A small audio frame classifier, trained from scratch.
Data: trained on melodies that start on their tonic, played by one synthesised instrument, 26041 training examples, 1.2 epochs.
Rows from block 4, named by matrix and row number. Each number is 128 + 32 x the weight over its row's rms, rounded and kept within 0 to 255. All counts start at 0. Numbers have three digits each. After the name is the row's rms in percent of the matrix's.
# weight_hh_l0: LSTM recurrent weights (gates i, f, g, o stacked) (model.rnn.1.rnn.weight_hh_l0, 768x192), inputs 96-191
weight_hh_l0.411 100:149089158110138073078134122159138110079143136119165118140154146138112144118126099106085062076153142071172170058110124153138148145121090147130089145110068172105113176148137164145153135092170111142072177125108116094104095185115123102133104157137117097116119214146135144172111072139172178157
weight_hh_l0.412 087:130174072177126159102140065126145158127179115068149151184080141081145166093123105130119066081178115139146115146161101134120133162153134131122103143110131124157100123186155171159101085115116060070166137117114161110123134133172149158157110150080094120136147139134162078120072157079190113131
weight_hh_l0.413 094:075143075147132098133122148153080155088160188174122090167140090083103111164173065185105154086179161103117141082094153127161098156065118196094119154125140135146114119110126097093124139096102125132156163170169139088082105104123134156090069132106112152169093099101101159152107126083123073132
weight_hh_l0.414 093:107098125109113139141125134160098157171100098108083124109141110098181121187069160170146091119133108085142185073140090133130125085162117179154114160113162084155089097153095078079138094116075113135145110127084137085146110145091098095111167099142157155117158160110127102164169112159167082117
weight_hh_l0.415 089:079157161113102173131115131130117133131091129203171092154183120121110145136137113155108109080107160115147132152197172122124104114131081094073095192097159122089139082074139148132179162103175081117153155167188130107135106135060131170101112143095155157106153102072109116126022114141191096143
weight_hh_l0.416 096:144069163154112126180069166188156125088093135128109167161105108091153122097143171159158143163070071106115168180147080145143159177141113117096090183145146102120163097143126155073071159100154157125152088153122146185169108141130187089096166140163173142190111132108111071164122172157117164151
weight_hh_l0.417 095:116125143121109164074137097135118147179137093119149134126118106158195102151099073113183142094144180100079057134125160099107123116135120073152102157114129118128165146130134142126156154079182200086090157093132123134047122187087159140153149097174163141102071159115192113073104082129179191169
weight_hh_l0.418 087:151129173139160158102137066091177099105134188072154114133159170141099153159199133118160061086160083088176120165181119147162074160102113139103158122152107175064114114183106135143101104134150097111139114103102080135162100162149154152085159086146062117190175121108138127164084076227117126082
weight_hh_l0.419 098:113079150103094092097097100156153092151165135146160138095103111110084107113094077103083126099194163112097174138062175103128134064113106107099165136160138148108087154096129103119127160108149100108167141139090138148189094157126107133147160095114114154169104143089185135083096177105120120104
weight_hh_l0.420 100:108117084140145146107037150115170175105146192100164151175163101107132088157116143090105164108095128130125119097137154077141091167086150114111143209100115154193143160111109127127158083077137088122077079137078136135092143138116113113184085150161135134144105086202120120124133159109072148130
weight_hh_l0.421 095:108137112093114121175159167129094137142058065080133114134093153106098080130124118168150179183161118143109167108059138100116151114180078095173103136132140120144137115179098202084078109146138153127114111127118126108127176127098151092077129142151125101128120099174100146097210152096099081134
weight_hh_l0.422 091:132113099119081105124135124179148122105099120191130169094150083170164096131193120082121109124190117133084187061101072144136080166137150097162088115153116091079158162135072111147122119149101126133132150161185120166060089141123129077104167137128127128168101116091097140169054117145164112143
weight_hh_l0.423 101:076150176092170143120184152129156132095091156139122093155142114107129153108114129140101123083093159142159129101140119108159149134095148116083157129085122169119169124098093161208095154095119102149088111161178174141081082166095152164104126065176089095112100182087184092106127086090113114191
weight_hh_l0.424 098:149138142109108178180109111153105089172135181155169172129147142167110080143168102152158084135122113128176125153169135083108172106109069090159145139162120129129145183158093132134146119090174121174174156094130192115063096119157079073097124104186155186129080186090168090153110080150139125191
weight_hh_l0.425 094:124186048065094120165109090153146099105112165127101085097116099117083139141129188161121154107151150154105140108091164102137146163163146126071144083184137092119109075120096104072145093147084106108068157075072123136113139160128121089085168131148109146096156076181069113112159167141112116138
weight_hh_l0.426 101:129137106097137136145093178119130140160080057149104136130083172156111153160107106116159145173097090157203135123104099128148172147107084100151072088145108109172105158112123140074098078166110132099114148128104166148085150162127164151103091099136124142145177136147176161071099091086076152181
weight_hh_l0.427 087:078130150116077169099170096112156180178123150147137104119104077134128160060085164103125067114149117171106172086096149140158077092111090147109120072118111069114148103086089137108128183119153087120074126122092063173127162172128120141093089137170155167138070103168087159092127103158157139178
weight_hh_l0.428 095:158104105065179144102125116090123155090141137165094148155137094086144126156104169152106132198084087172087130191165165082122138168132110158099067104155107111146135169152146179141150064151155047072107108087163145152182122064176182150136090159075152180105074091158123125166103114069148076108
weight_hh_l0.429 089:146088135091064105126117084120145188110161127080072135074119145069127122126090145143090091168149077093147086149094194125135111109140173078080133083121141137125206136134123091140065113176129182088111096116097150094142113090166083126156113142127188135112111153088147145143180072114102085131
weight_hh_l0.430 092:180194112085103135154114166129096157105120127073109105149169168181081118131149177102096162158071166126155137176139123148169168079131157087095120157184165075109084156128169096174156079079176099167097123097149153110159131124179114151167140109112101087166187135153102132095086131163144103111
weight_hh_l0.431 089:112159140099167153178121155149106106125158179113132123090185096138159151087169084145151052154141175149119079123163191164119100100114140145116136176088077122141114087165114098131165127182090117133090148145192099172182078079161152161096129144083156109151105103185066068129168165152155105112
weight_hh_l0.432 101:137135054124178154111100098106168113074141178130120149113161149146087123139108117107120192171077152177087104206132095132107143140113154137133164086096097128120110139124164147076070067087054133172131082101148163174113104087145110153156119113189177159083082148124107147099163089176174112111
weight_hh_l0.433 090:176148092107124102136112123167075102161097164156120066152133103138113142092148118166069166101069133136115109144134083093134119178095121143148124112140171097161110152100146083149085100158175143175147121190101101170178149135168143131108145143154148070096194164176162140126164143110137133142
weight_hh_l0.434 116:157080188132109164106092091099140094160151100104110103110123127085157189134158138164126061087137121152095169126174115128113133131163170125117131181095096097149146117140097111174089149158121144140185097157115133158071125070097138115151101093183183107137081131138126174101103132116141128114
weight_hh_l0.435 093:138151132091078187141164109138113127135141139127166096079109088093080125169123159168144141120141077143124144129090097203150143082076118122157168112114094108162114111152071093094167123162097073154167120117141084150091163092079057169146068111131093116075167103092099169083161186107103162189
weight_hh_l0.436 087:112112074132124076129099115092195167146105109065100156114136161131152158165103083109126149133151145095151182142115178125108110140148154142179160120177072111134107101177114087124121128120112118096095091132128144126101112085085132160152100187138075122165084145176112083104130117149083138087
weight_hh_l0.437 097:088105167123080106202131081119082118098133141152088128161169063126116148155173108139127145087188070095180162149187085085104133153154136131099150129110110083108156159115076158154167157101145112100142181086094130145103107175124115146171112131180154171135190185120156133099140155166134157080
weight_hh_l0.438 097:063097146098184161118118123190141142069108083145119137169174141145131129061100098147093142150100154146100090109177150113142148145142121131099145139131091116147123136157114164089140166093131114121083127103127149130127131177101148163037117190154102124175120143151154136157179093182046132122
weight_hh_l0.439 087:155145133162157149117095131150112149160095051128185072182164166198132091168099141091139131072164145123094113123148042100123104129084165178151138102119140156182162093110145193155109122111149161119125159171156097110159174141130154117183130131111150120161092143121082130177136159078104092180
weight_hh_l0.440 109:154166104123189110108193145115153075118160088083132134148126074120164094104163147120175097049148167175095115151171105192123117157088116098066132130176110078080085137098166069190183080102162171103119154135119085170182131077098082132066146105089090171115122065135085138090078153109116149094
weight_hh_l0.441 099:108153182103072133133105088159119141072077133107067088207138177131140124166148113184116189112156156199152076125122174162083162147091117145152094147100101113146100199181105153131147149130128052115109096098137098117178113146079163120136121110135164131171146123129110135091130184088177102089
weight_hh_l0.442 096:151107137083094156137086152167160113146136154136118181137111109145104100114135133154109114133169099176104157178082185134172170163083156114144109074122116146102113137153155116143101105076112098071160087100166073118147105108176120102094149102108127161128139138176169151116077142123138179132
weight_hh_l0.443 093:094109180166087164068113159183177174146127125087063138134112108126116103142149147122190108156187143133098176120114120088121168170108079096146152147064129151154153099130189123060142106101160139108112092153108110152146142143154150153083117108115109132090140168149055083099191159098147132165
weight_hh_l0.444 095:090184156114077128068121171107158095159147144110179142169101095138139119078095104120168124133127105108155112156147146104129081094155156088088097117106085101181104138057093105108105176139146107108181136122148149125146055137143108177190171146133102119158123118144138149083147080202173138139
weight_hh_l0.445 091:135088126092168125097154146177138089153177138086138108111158188112078113116120161119088193089137098112127170198190101143122158130171146120100189128086143115087138183091113095142119153188083118142148163112151155108102072187127150115125095108167123169130097112152159093109142107092093107109
weight_hh_l0.446 097:094157124184121129117131156116189155135203151100079180154182159155151124102129118082134156149203127175158109088081148190096149114164135137135112070125109089147103100110109081157097105136113115131110165191094151150156149116056083167106141122130125114152122145088090179141086128086103174134
weight_hh_l0.447 098:148165162089172073135136116082148091171163078091095108076070134134134110181063067116179113114179160127156136151183125119136124128109169090118087162169181115176117125092130142152128126149106209140137159136079137087159075138182076121093141096140112170124124131098098172095127112155094102075
weight_hh_l0.448 093:126083178158138190064107147121116112126112175116088112135097102120122105103095067141108091118104152112136099115159176159103115124170189180151159136126171167108101101096114148147113141105082060164102188136152156169096108163092116163104115147115102130103138146147178115104044145120179138126
weight_hh_l0.449 099:089117144098078157094108111160095118151162124135115162084099155161076164188129146149098129141112174156153174144086111163116099087122094094133090158095086113167112163125178175181122120183135166138085077142153079129112156172133131087154104159151140099068114086153196130134092115106169162086
weight_hh_l0.450 100:137136147133138066146174144139159165158132127170174114098154075151131109129109180168144088121172092114149152150119068100097136150200195073095119078094144125151105159150074127104190196070159101142111145130116173144134115087068142152121152112152174079130067148095128098135055112202148146191
weight_hh_l0.451 092:117074168126121067120163091081154118110099151129130154123092135099106175114066138133107157122146132152170088143112142077182086122111110139105119161131099155082143156142140162099174198091127182114144129151118127114126142094130154178087138063110115123163149122101134138172102136098188103112
weight_hh_l0.452 088:123160164145102113157157104164118129126143120103099100087128108134106090161107111114178138154115177110112136189105158124100187109121175158159082092055060141178070156156131117084136144168160100083101119148151103103111159107137100099126104140156181108166135086111171102137171119152124134122
weight_hh_l0.453 097:098147122111163163089123117109146150145124174105158176100109186082166094137089114106092157227137168112112148175117146141141177172182133081098108098162118144103095139138098082163100129123092084105117160167123134169118174073111107120156149143163085178111151131143152108116098145101128106088
weight_hh_l0.454 092:089058152100165083113087177129144127156143098115083172101147118070146098121120121113153107130136175128129165129121113138080162182148167088092138076067097159127122081127163145133118071142167145151122164154149180134122118131119102161176164093146137115121164087149136141116116145049145070110
weight_hh_l0.455 099:103116104161171132177124166136147151114164128102097065142082109127122163097100144115114058150107138124145126170133150083088087095170124112133140174124103163127113167116162082198197107086179171119190118148117139177088063124139141178092145074104091109163162090156158112108063100128153108111
weight_hh_l0.456 097:168159127075095125096090135128174075137144088145092140074182151117141084126104151185100184149159086169130088204148130165125154113081139125069137089118106134103111160171161096069129140149161085131080116071086160151177122116134113128130165086128105135165156101086132186110122167169141085129
weight_hh_l0.457 093:138080130082168147187129165118104144163134165126148118108168146106137065083138178177171084163115105074102102095096183064096093075139161148095125175134172131103135109137171121119089130073106117102166169115077178085132126119157115092117111112169122126112164112091111145100164074100159124122
weight_hh_l0.458 082:114088155101168181090115102130133110159125095194096120093093172118161106124121120095080122164123137153092196171121154137095122132134166157132145134152148163118118165141138109117148100095104110138123207128090084094139161119084127186131155098053150180200095102130199113175116122131117114103
weight_hh_l0.459 093:084167139144146178145128131113133115054142159115181098112145143180149061106095071172135084107140108141104133194123153111128150079134114145136144079124146144111088144094116140147083167100110068128135114128149098100121147139085186088104148139061113149097134124071144088104127081131125113141
weight_hh_l0.460 094:107079107096114186123107131107181138154164132072083170125115165118073161107105168168107082135071180141076154122105139133156191157173139126065094141125141080143089168105133114134159159156091177118163137116151163160128135151148119105177080081093146177122111158117140146141106083038140140150
weight_hh_l0.461 090:116179156116082136158117184102173133094080173087130091129124096097144095102102178127100139080051134182141146131097098090150152126102109196099137123175084158181121109170161197088123177140101104104105120089151198121128161151157125126126175206110102117170140146121124087098151114174120119087
weight_hh_l0.462 095:099178121121151105080190138092167186138109097074113145135139135126098188189129182164164119188090156150099084108146154147136108184155185142165114147138113157171123160139137138118082128119165158145093176119082150131174181085107137175127156149095109136169179137108159138128156092093163184124
weight_hh_l0.463 086:110102140088140116145160089166106157132191095082151066131113154099102195086154105135171081125119146127051103171150112119083084085147165163169100151129117164138120151109170103188060153149114140167184086128179186118129104096098087147167155131157171173115143081181084124097184115164145153119
weight_hh_l0.464 102:138149116088178140096110161098120126097088138147129112121099109116093112146144112081139142146192157149127166143074090181109146166171166096133100138146118157143154108157069095153131085079126129101080153090121085115164142130103165173143119157102127115110109129169098201096137137142187159181
weight_hh_l0.465 107:105121157119105098130122136107094165156174116076130081090166102155128106147087116069074072080080101108152114103177123122159098159127101168096152115127140116120128099134152144154102153123127171158209116103112072130111068159111087090087097116119184133142142074086106148114107070140172155113
weight_hh_l0.466 095:168129136097160114104169127132134099120194081128135091151080171174141190125148099179088142077094113102074165135145128137134082146163154107129090149111180131152177091114177204174162178106084107147086118159115157125118103149179137107107161169154153096140098154113099125170154082158125159085
weight_hh_l0.467 090:133151115094152141096107109109179123107078139093171052154146141136105165052168142109085073115075166170136096119102097084127164114101156135115129068147141084121164094175064110136147177132176070103165145082128149141154095088130133157152111059135077165113162102080150114125161153196173163147
weight_hh_l0.468 092:125102089157140165090142156127082138119117140179107152119065108121118158150092095135130070088103159113097085085118121128156150137031189075132151113088158201133156132158100116086135158112120157169084143146077123116135133145079148176133093171068202176084088133106136100115059154116087081165
weight_hh_l0.469 104:173094134092099156177157179169136116151121120111134140100075147102080085175103178119143143162102149106136150120105156098129112119179139108127121123142093170158101115169160135031126101143085129146107105088090129094137184141136135142110123161106168097114116098150165125069199153103096120095
weight_hh_l0.470 095:135149088181103086170181141103127135146105112183093074085109160090169133176089070107177109138114095139134084131089098117151090152110199118153143184081151099166095098167113077133134164133094097137180163168140095110153146126126117094104140081084135105150104068119159189107103116129153145068
weight_hh_l0.471 101:116129123068087148097108126098087142148097084162166094088103200150150196162141154100150134137120128081107146081096169200170112130106087072173076167136096155134098096174086164065102153088107177157144170122160087156130184143152106127152104070089178145176139080137076145176125104079154087160
weight_hh_l0.472 092:120081169153149155097098129104164110118144094121176128120118135155131077144129123118127147146097116137113164143159154140182067181139126139158161097064189194109179133113102153106142110164105128154095159141157107151138175162136156178107107075095151158102149172106122118164160097142113085177
weight_hh_l0.473 101:184113162205143147105124149120155137133128166075101146147081143133157156137169148174161149112090128154108136148132102126160146119130147166162105136166128165093097176129148139158120185071171103113158166115170080169082095137090072169121163064104182107144179139168145101079129158113083191145
weight_hh_l0.474 097:129184111176057097150161120078100122190077100069132152097175156182128131138164148133153141094194129114151148078173128103151146113149128172090161122174091088099149118084136187170147110139137091143126096187122097125122116117173075161128125096138167092126131115085139133131062056161178149124
weight_hh_l0.475 100:152123138129181094112144134157154162174156119104089138177172168171161148111084147142086139150137158088103110164091145140175135133175126134198143125114133173191122168178086142141182160169136158133153122161104120144079160179170140158169112165147133213178192111142135122117098163048196170142
weight_hh_l0.476 093:169081162083106131117143124126162177143164071077132155132111080108131120098099166141117117069145110144093110148113128181170150073171184118065122097151155106108115122101102152139122109135109108090133070160147146105139122144147078071061154160122102123161143125082152165114179088146122139127
weight_hh_l0.477 100:142152099088146166142131140125103130156082114129150096157105129142150087069155179162120114126159106157088138164209142072157148140101128142133131128141183135100106174102099116124166129102114148124113138140094190080135138168189107171087168113128147087154115181154106165084168145189131141183
weight_hh_l0.478 100:133122141134069147130089164164140140107086095149125142163155102108132115154123099117160070115181103097123213119158123066111091175163160149089127167075156114150179169127127108154149078105165138078114094139093168168155163165137136078139106097155104117128133079112121197141076129150148157130
weight_hh_l0.479 088:144104173102181139118108127110185157152107122115106139166116154129183067112118121096137134081108120171121192116102091131119128128166110079097066146074099150140085177147150166173123108061149121174108147160138104084065098160149078094110089184128100089093114162099176110173086064120134163147
weight_hh_l0.480 097:032118117150181075193133166094119127117100162175135134155101154161115150169081147094173165164139152053125105145181089128101170116161095151146119120094075115116171069170130180161099176105157153122130119147199111107138087110164163141150093094193146127121162102082146135165112096142185143157
weight_hh_l0.481 097:160134125154186096137164142141167121162103124199105076119185140100104115156182183132139074123183112093088139150127041097107122106115077154101115141136154126097105162161093143126124169160176125070102102082138120119100091163089090099169174147108180134152173168174131158133136049109132118124
weight_hh_l0.482 086:136185087164090095108178127173153156084147129179150078111136105078188106130125129066087148171090168193125144130077167143110113104126082110127146088083119165146109189156181117145106103181183151141111068114091134159146141124111120116134119150154167151089116115123105112101137106190167135058
weight_hh_l0.483 086:096159134075064121124162115162151133144102147118170112163115116140168138180141133145109098139091073114093116124075131082140126134065116186186118074135176135096169171116087209130111113092066171116152141096148138198144084088112072104076131200098074157169141092175194118074094153106133129103
weight_hh_l0.484 095:114098146107030102155144107102146105132170194075116092180166146118135103166101161128099122135093102141088141170151129130184174110153111114118165088065146066075169158171118118151086135102140163101165129143189127176107107089157113120128085084156092108099072162150158149176129150093135153126
weight_hh_l0.485 093:142178105109152089093138126108083110064092172125067116162072190149139142132147081110094119152071144157142147165125115163127096151165153121144147102099099102083071161136115148130089072158156113136165077173108159146115140123136122132084112160177083187139110138109186130168139126142158128072
weight_hh_l0.486 099:156127083152132134038192137079121133103151157201148090107180128155085106098166120137089095054159144119167124078172159102114133102156106147133130160164116086120089118114112111168155088145079111082115157172168111145165144093102164109141081111124140100119088160171107052099144091125186177181
weight_hh_l0.487 104:096163090156128149196056136096094120085118187165136146137160142110105137171121123132088146178127165145095158124086119107099175157120097171096141082118089110139099113175110189147094127131187067158159084118154165161133132105121170100113165052130122163178133147054107144201101094092169103098
weight_hh_l0.488 093:109098102160092105161167005128090121095107145129126143144108137162115121118113112127130168103089140080172149070124175124072112110128143151150152086106158085141174106136120074109169124165109078187198186113091075101174146078135078171103107149168151091104114129110116134172138152101096093133
weight_hh_l0.489 091:153150085094182133134087166050108144105099115186158117086133109114127147104116161087109162112104152228121162110103186109121103124078123163136120099127126081154082099114140122117172113044092094098123174068163095146143094160137132104087139118129146117121120149165048115142120137147127164095
weight_hh_l0.490 087:178129154139117133132079127132093104127130157178098127145161113145075111116114133109174139154157074087113107121102126115187131098091170160171119104167123108102168146198126116052099124182085130091075117083149169155088175164153094131126090128083078123119098190120179140147164111070090080119
weight_hh_l0.491 091:113137155088143132074148171083111153150124122166162176095091121089202138075124106104042073109100127170106160157107121108175143129137118109142124084170118088150141128195130085187101156136174111105096091130096179072128163162139134127119135097191089135146079094105146161101132114149196173090
weight_hh_l0.492 095:108166075088087112137104157160143166120137103105151129154141123132094102158136131104132160091132119132100179142088121159096067128071141163096083150125169116185093107143113105119086091178102128117160140076104187100149139177173129124153123171161106098161090134133086184144118140091137118159
weight_hh_l0.493 107:110145162168094077209098179089131112090097180136126115184114127121102142110113124080165113171128115093096132133099163072131056140192098154130086138101179090166079103104101131165147151106134125134207087170131162123142130107067087138140134103171105103189112131091171085181083119172110113169
weight_hh_l0.494 095:146125122139177166158192127144131111129108055183093150124164124085130148088129110069128118120131093160152117109157099133153133138182155117097110089137137172170156086169151124135168160089126138147138145152111187118075117121122175094161183110074157166093113145153119127195117082145088178186
weight_hh_l0.495 096:122092046131093118119157145187106175164123178093098108124153121161091155070098081117109191096111135108096161108152142177105175165090178159145105134081161185097116139111128048106163125163105165074073109185145086157135098175125099094183104138117123146150095119108139155127129124143091124143
weight_hh_l0.496 099:173060140113118106136114153154057125143126150132113100153067181097105091105147107094094124125082086119113109136157125185108142073118148131157107137070170169143118160134088150142115069126101104155170175164097116123140146145154114132071169202111159098077077123179186179108167110157121133099
weight_hh_l0.497 100:090159165120144128169132103177103072132183116073135115138127116110139177095203106130169105124144167147139154117162133162160104101145147104099132128107088053119172156138135137128129130066142118151166094083116144102155176134133127118141152172163128103124069098090137159096076086120143123125
weight_hh_l0.498 091:130139206180138111127132181163151104090171165182117154119186080167118157166141110129110135104128129189135074179136130104114176054109130162074142151127123076093087139172120094173130105135131157081127121168153110159150127034172118126110122159129101126148091154120143189162166131146098057140
weight_hh_l0.499 093:170112081153119096078119085115066153129112108086091114185059111134113079168100146117173103124120164089188163118110087122093108097173105128095146067162098173112100175130111092090088110111078175128124144114077140083168093143145116100160114152135136148142189110136162115160067118123167151111
weight_hh_l0.500 092:160184171098124110106112124166148189178074132164097133087157110103095185161075135171170149176127110135167114102140110152100160120131120112118159142143091095125142133119130167152144106151119169142101158132113122144117088184102090165162105201080078105141111138171115170141166110108148146134
weight_hh_l0.501 099:186171167159166144150105131123105088091101064069146132082141121124165147096171116112120151072149095079137121107146178099147137096135071142110082097108090156171122165112171150166140124186118088138122154084088172157144111105108104101175108144101131141097159115188117142142121114134061122158
weight_hh_l0.502 095:113127133129131084125175107074104142107118122100093122170180104168073132126095156149166191157128158113164099163149154124173137163119111165112131089069144095133101100085180143161093089153084137099183135091059133175104121118128169122079150106169174120069138193110150167098100175101190127097
weight_hh_l0.503 092:131110130156117103162151067153135144196132149182171124128126164161138115100184162161104166121147162142109113159109073147160120118110163181123179143167118099140170083096168090105161127136146096113178176149069068163075088143181096104170154158083143120081079072148166117118112088110101181067
weight_hh_l0.504 092:090141140148120109129087140167133117156112172156146119085181103117120134095134176146125135105186117088159118135094071123185153157122151170150094071087068158159103157158105082090132145123129186106147167099096070145087066125185053147174154132124094133119110120179123102084114091151137121160
weight_hh_l0.505 101:136123185148112098144111123083122078140128184106152136092117117169142137103044065132140159103059126135079138173167109121077118119105040153125098125163067121090146104089093169175125135096156145142134094203162170138119110120147182106170082142099103112113126139123163169117065133095108140135
weight_hh_l0.506 095:124131148136160122157081186148131151102149168140136122092138107100107156086123111120130064119064137142149125142140146151107113174127081131141071144148142140083173148125061151151113137170082126175127151114097176101165048141134085164134112162096168186145108124149147139171087139164110183061
weight_hh_l0.507 097:154177133138109125083107104125142098076116146099189157123108171135122183146130119067130121129129131091130126115142120134092120145199152151130137099093134112182122113177158114148132160075137187105157151127167084107093162164106077109067110107086087118108089108094155136113147085107097194100
weight_hh_l0.508 091:175104152154207184128088142125182174138095123146121176124123056147105093098172118114141117090092124133131088166144152152084084192119101109068101132180163127121070128105184146131157113132162180118086114081150181131095140138177141059147059142117127116098171127165071084101102137089099085071
weight_hh_l0.509 098:104141097132080167144096146132133128086111147109140095124134170148090074133153116146186101164123163174148169103160103062163130058169113121156120124121116143128081184179117164058148136108173147114111151145163142154111186088126183173141134182158120153124187148130120086118097208112101129170
weight_hh_l0.510 101:068120120143120088159150144088133094158171192125172128171130108086183121126118140101143117051184138095166075081104067154140142164065107146140172154103108145148181166118101162105073137100171104141120126150190111091147114070150142155085140122106124151100093095128141091187143128116174133147
weight_hh_l0.511 095:110067081157146096088162132116107105117126160169105166097110107169095088113139095115150160085079150080076177131105093136182120084093109113072092103109086102158114129122147140155162088080176098087058085181138109137130167158109066101127122183154159120189116081119099111152140146169091139115
weight_hh_l0.512 096:107121059130159154156205105112106147083074136187204107152136128152156179136157148093137139099160123145080127143115087115102159108127151087073151103155106077159147126153095085194084128107138134151113074099191133099150133143074134088118121123148169087130118135165063115125137056145162118170
weight_hh_l0.513 100:149143054098109157089079143172079153093171137156179148141132175106096171155147109071087081119114172087109180106173135143109153066128142097098156123139115126168106161149123081132149108146079096112100109187127112086124133128077208125183173142159114158080128178121102083112132095059113124082
weight_hh_l0.514 103:114154155169109069170159136077099091165092113097124111158129150097151124154139131123181111135144129101130151084140137169095127122105116078164103107108178097055128146139140107129137149132166081174159178146105095142101173142120114139097129124084149106130087137117155096160080191055180142087
weight_hh_l0.515 093:106078136078131078089123105098115163101079154110068167073113164186104152094092093175071147163176133159196074120137121103186106132091079085136147106159131100116150161193142092135147150141119109092102124170151154117120142161107064072168119113154101080164174143107142128163140120112131168153
weight_hh_l0.516 099:076188166123159155114080071116155083103156133101138119188069137122143080110073119129182150123149077211162162115089123176125122164114113138134125132139156111122154129166151122127154076115172174134136140136139109127163129066146104130115110163155108174123090145103193130175163185149096091079
weight_hh_l0.517 096:117103096133057144139115110112146138097160184150164136158158125129136067156120118138137145122156115174143115112006088144203094085113143111182119196132104089074140113153170090055097122104071155103125112075122076162182188109162076124075153109074092161100134144160132083120166106150085162140
weight_hh_l0.518 102:158186110121137138147168111182165144128165098130140177177165143084092155148119169080113187165184134135086116154113134104156136153105120172109126148111099067161086085093158140133130099132129168126150168119137114174144092130181126142125169186079037127185173088139134166094101224106167158143
weight_hh_l0.519 099:128110110183175188113135141133069126176170098167086136094073158108150173122141097145165186142117097119187108079086096102116123116172176162090137128160181106142167153089112117140084141124165100109171163084162170185140118114149161112095148130109178098148088086125120153086154197169099095140
weight_hh_l0.520 105:193086126080147097139069086145114116126176093137113174155159175153144137098185111113116039138125136115087158100129156100131172085158105143179086209068166120166120151140156094166159149169098125135084147130122111107105140162187172155131084077122136140108172110125141134153174147104094098105
weight_hh_l0.521 103:111162122077131135109200115146084081087117132058152197156118118119123120101151103135143114087083168152143086108178082119079063127156148143157145125166043126131098144164064069150151134131145115171151083188123120161119116077070097130108100132118160151101079169123115120131173108137132134052
weight_hh_l0.522 089:126189102161191159121130142175122116078133136128167104128120163060088118102143081074096159129086177109113087118169129140172153075158085061058178132115149100083142119099090164159153107113105130157088177098173083139178113162085152144171144077190132140097165092178155190094107108114159122121
weight_hh_l0.523 091:131155066168099169137171134139126101097163148180128136127109073115135129120117118107107158150074186120120105122095139126121159095017110135164095093184168133096094117157111078094086121127093150159111080098087123121086147077064115101078127136148161149152182091093103143093164134086127105157
weight_hh_l0.524 090:105076141114102149158130082108143119154121171180077108117069150119115115089164139146130131105074131084118085127173152127142139120086042110165133169134102117124137120155131097166121153143139107128114120064110153089135145145172147089116191157155133141144086165112129125084184182182096094126
weight_hh_l0.525 096:110104114104111148125108141133150127142154161104088129097180110122115052096112174179089099146220091137158174087153177103147128085135124160153141104151136094197096117117116097167072173139080112109158112113147096178175113136088120168185165179080097165117109092159088052127150163150131087169
weight_hh_l0.526 092:099123120165061086193165132099139136128108081112098109137149170160141087181100095086176081064138143139091102181125073177111077094148139157096166114155145122091182132149097082072105135128164181148111147094129110118109146149163141109126161153118101091124153162103205180127119115118080183117
weight_hh_l0.527 093:099150149111112121103106146111086124066164090138169166086101162107116129082088098154153167095136134121140075182085054181079188153183136092127083116134109106156179133086091126078075157092105128089101159094130115153151137153085124127109101095147163108140116078091182105151095105078165143076
weight_hh_l0.528 097:136129188098109038170111187104122113091110152176139111196172124106136118108082173079161100069137113087111174107161106127163111140085101087108143108136173111156144134061108150178160172096164166180159152157166132173152076130103139109104149123061140164180175081149131180154090126115129140106
weight_hh_l0.529 093:085186101130140166146097153129130168079193164148114112160089075147167151150108073154101109086161077076085104151172086127103157083150126108157107110100074071141107091052070123099142158156090121138104098182138103131123103109149147077197133119166175147177072156127157106141083181108175142094
weight_hh_l0.530 097:087139120174107176155068169138087160102107162142082067125124166099151163101102161143093147119098147193102153164146143134084097094100107152120162094187145153079094108134095136181127134195108096137131125179063174159100119154135177143170163115172103148069085083142184081127107126177166126134
weight_hh_l0.531 098:152087095158088127138179141195154084139150143036162121168173103101164100103098121132175163070166101212152179072127094124152126141125122063075092145124112144104132161136090165151121121157194129095114169107145073161105133110143156164094134127151091206105148098120155136151145140096111177128
weight_hh_l0.532 093:108109137078173097094117170136125092098173121179169113099118167102153152112140078119128179165078131146160075137080167166102066106146174152169125183095083059074172136140140151120149081108114056179150165123097099140152144115092166081153100064127128175124067073126084089161159113162087119078
weight_hh_l0.533 089:080144118087078076121109176123084130151131084117107144107115133158111162089074187113107125103145072050200118140119124172089173131132141194117097149126094134090116164145158125117163178138091122125118109129148096143133174167074131120152142180113099141155075167130162059144107080109106108120
weight_hh_l0.534 098:154078102106101159102161143179102145084150132095118100142118112138090185171121105144210076133129149174155152096151130141149185132150135087136180109083074188076105188163092112072117106130168112121118070107171075187113122062142120103125131091171125119088123095087113140137119156107131179126
weight_hh_l0.535 096:122150182117159118136090089156103150136084082178089144121156146088169189164095123143091138096145113183119096184137110127156149153086130083130124163077141196103105161100111096111107155118123095080155133119177170128120111150126197106143076095134148120158116163159111186145108064098122132137
weight_hh_l0.536 093:148105157120129106142094099116074060109147136127143083075122158174135145152112142183123137139096134139105191090134185116181160082083113131137104199138162099127088107082084150123071098189091183097137158086128087098096129088095118087160110093159158088117156083161089083105145127122120129083
weight_hh_l0.537 096:144149120123183095153164115149091124071091139116142154076084119110085159168175108153132131152118153124167084120156109172152113081147123113131083137097153181099175148191196190064121135141113096151154083082173119174091109141176118179119087104138117157135109117191164093085133141165076166143
weight_hh_l0.538 092:130134148144163084105129140147125163166066144126121159120076136167120128117078173110088182163096080121105141176132140088097086135113115179081145122149148136096149111105150129092096153130154184079101165093096167150178137088140155163070129113074130147153179076125116097156175175184079073141
weight_hh_l0.539 089:108065082165140074111105106116121135126087168125098074101088116156056092132089101071137183094189119125092134124153123144148120094161138143201097119078168128129089110105084097104113152163143102126168148144192128074129125154124110106105092145121095183135129131166162082113122068070147134102
weight_hh_l0.540 082:124109095148114146158118126145104122172163126092134085125075087128147094136104187168076159096144118087115175137164133083143161097159140089164166130163146161163164144168169132145113068162141141193164155141170165088164130105105135160096177129138149134181185126208086180098085152098103111156
weight_hh_l0.541 095:155062091179125168136112102071120156064105128130095159125093177148144134101160092142109178095101070163147150136145162157074151151144072166097093082191141093153080070095081156132153109107078102115168159144171110113160089109098134150156106102071111155100090164163173088113174090166143102130
weight_hh_l0.542 093:102179066076092119131102106171178090154181175124108090147156132135120147160102121119101138119079127130161186170109129071135172169164105104084111071154110127114109131133088154133113174147145117162089137094149090097120104093102122134084147136079097076138134149150111110075133057075088144110
weight_hh_l0.543 099:147089140191146156148176121159164106070116120067187138126137085156123135103189105121147106079157154129141092106159094116156121117121080141109168143158150182104055114179133148097148163154098033083097102141124150152100111153075148084102137161149149154168125180129161109161184103162108139095
weight_hh_l0.544 099:164177126112089107173057134104114126189121131095080141112084119134066139152151167107152206139136151097140149167092099205158071157122115144089173087168172087078156132153107138116111171163109089159140171127074169067144082127107097079199131130154096157127094164151175123114138209207109099120
weight_hh_l0.545 094:146135144166152125123164126080144145167170149109137067104145089158132076164150118161154162181166122111109159140118148128093120074111118135133081137138164128183183142088112155076144114107071116139022115100066145145130150141167127085146154164173130180124093170164190064158128161091165134098
weight_hh_l0.546 099:160111163115086080135104134119151106132125052092148101103163114152089104113111175132172192141168143169083177119102128153165190161090098090105154151133167090135188073118140111160108124132123125184192061140128148102092137177193096144162097088115159152089085094144111123129131140069121168079
weight_hh_l0.547 099:174132180132145074088084147114140084115142136175087171108101135088146165189057090156126171124117176183108134101089151101159171133173079127096131142183126138140083083132127134085083112152088129088175169078089175081154080129147159158163148165185103166146097149111130136124133131160126168162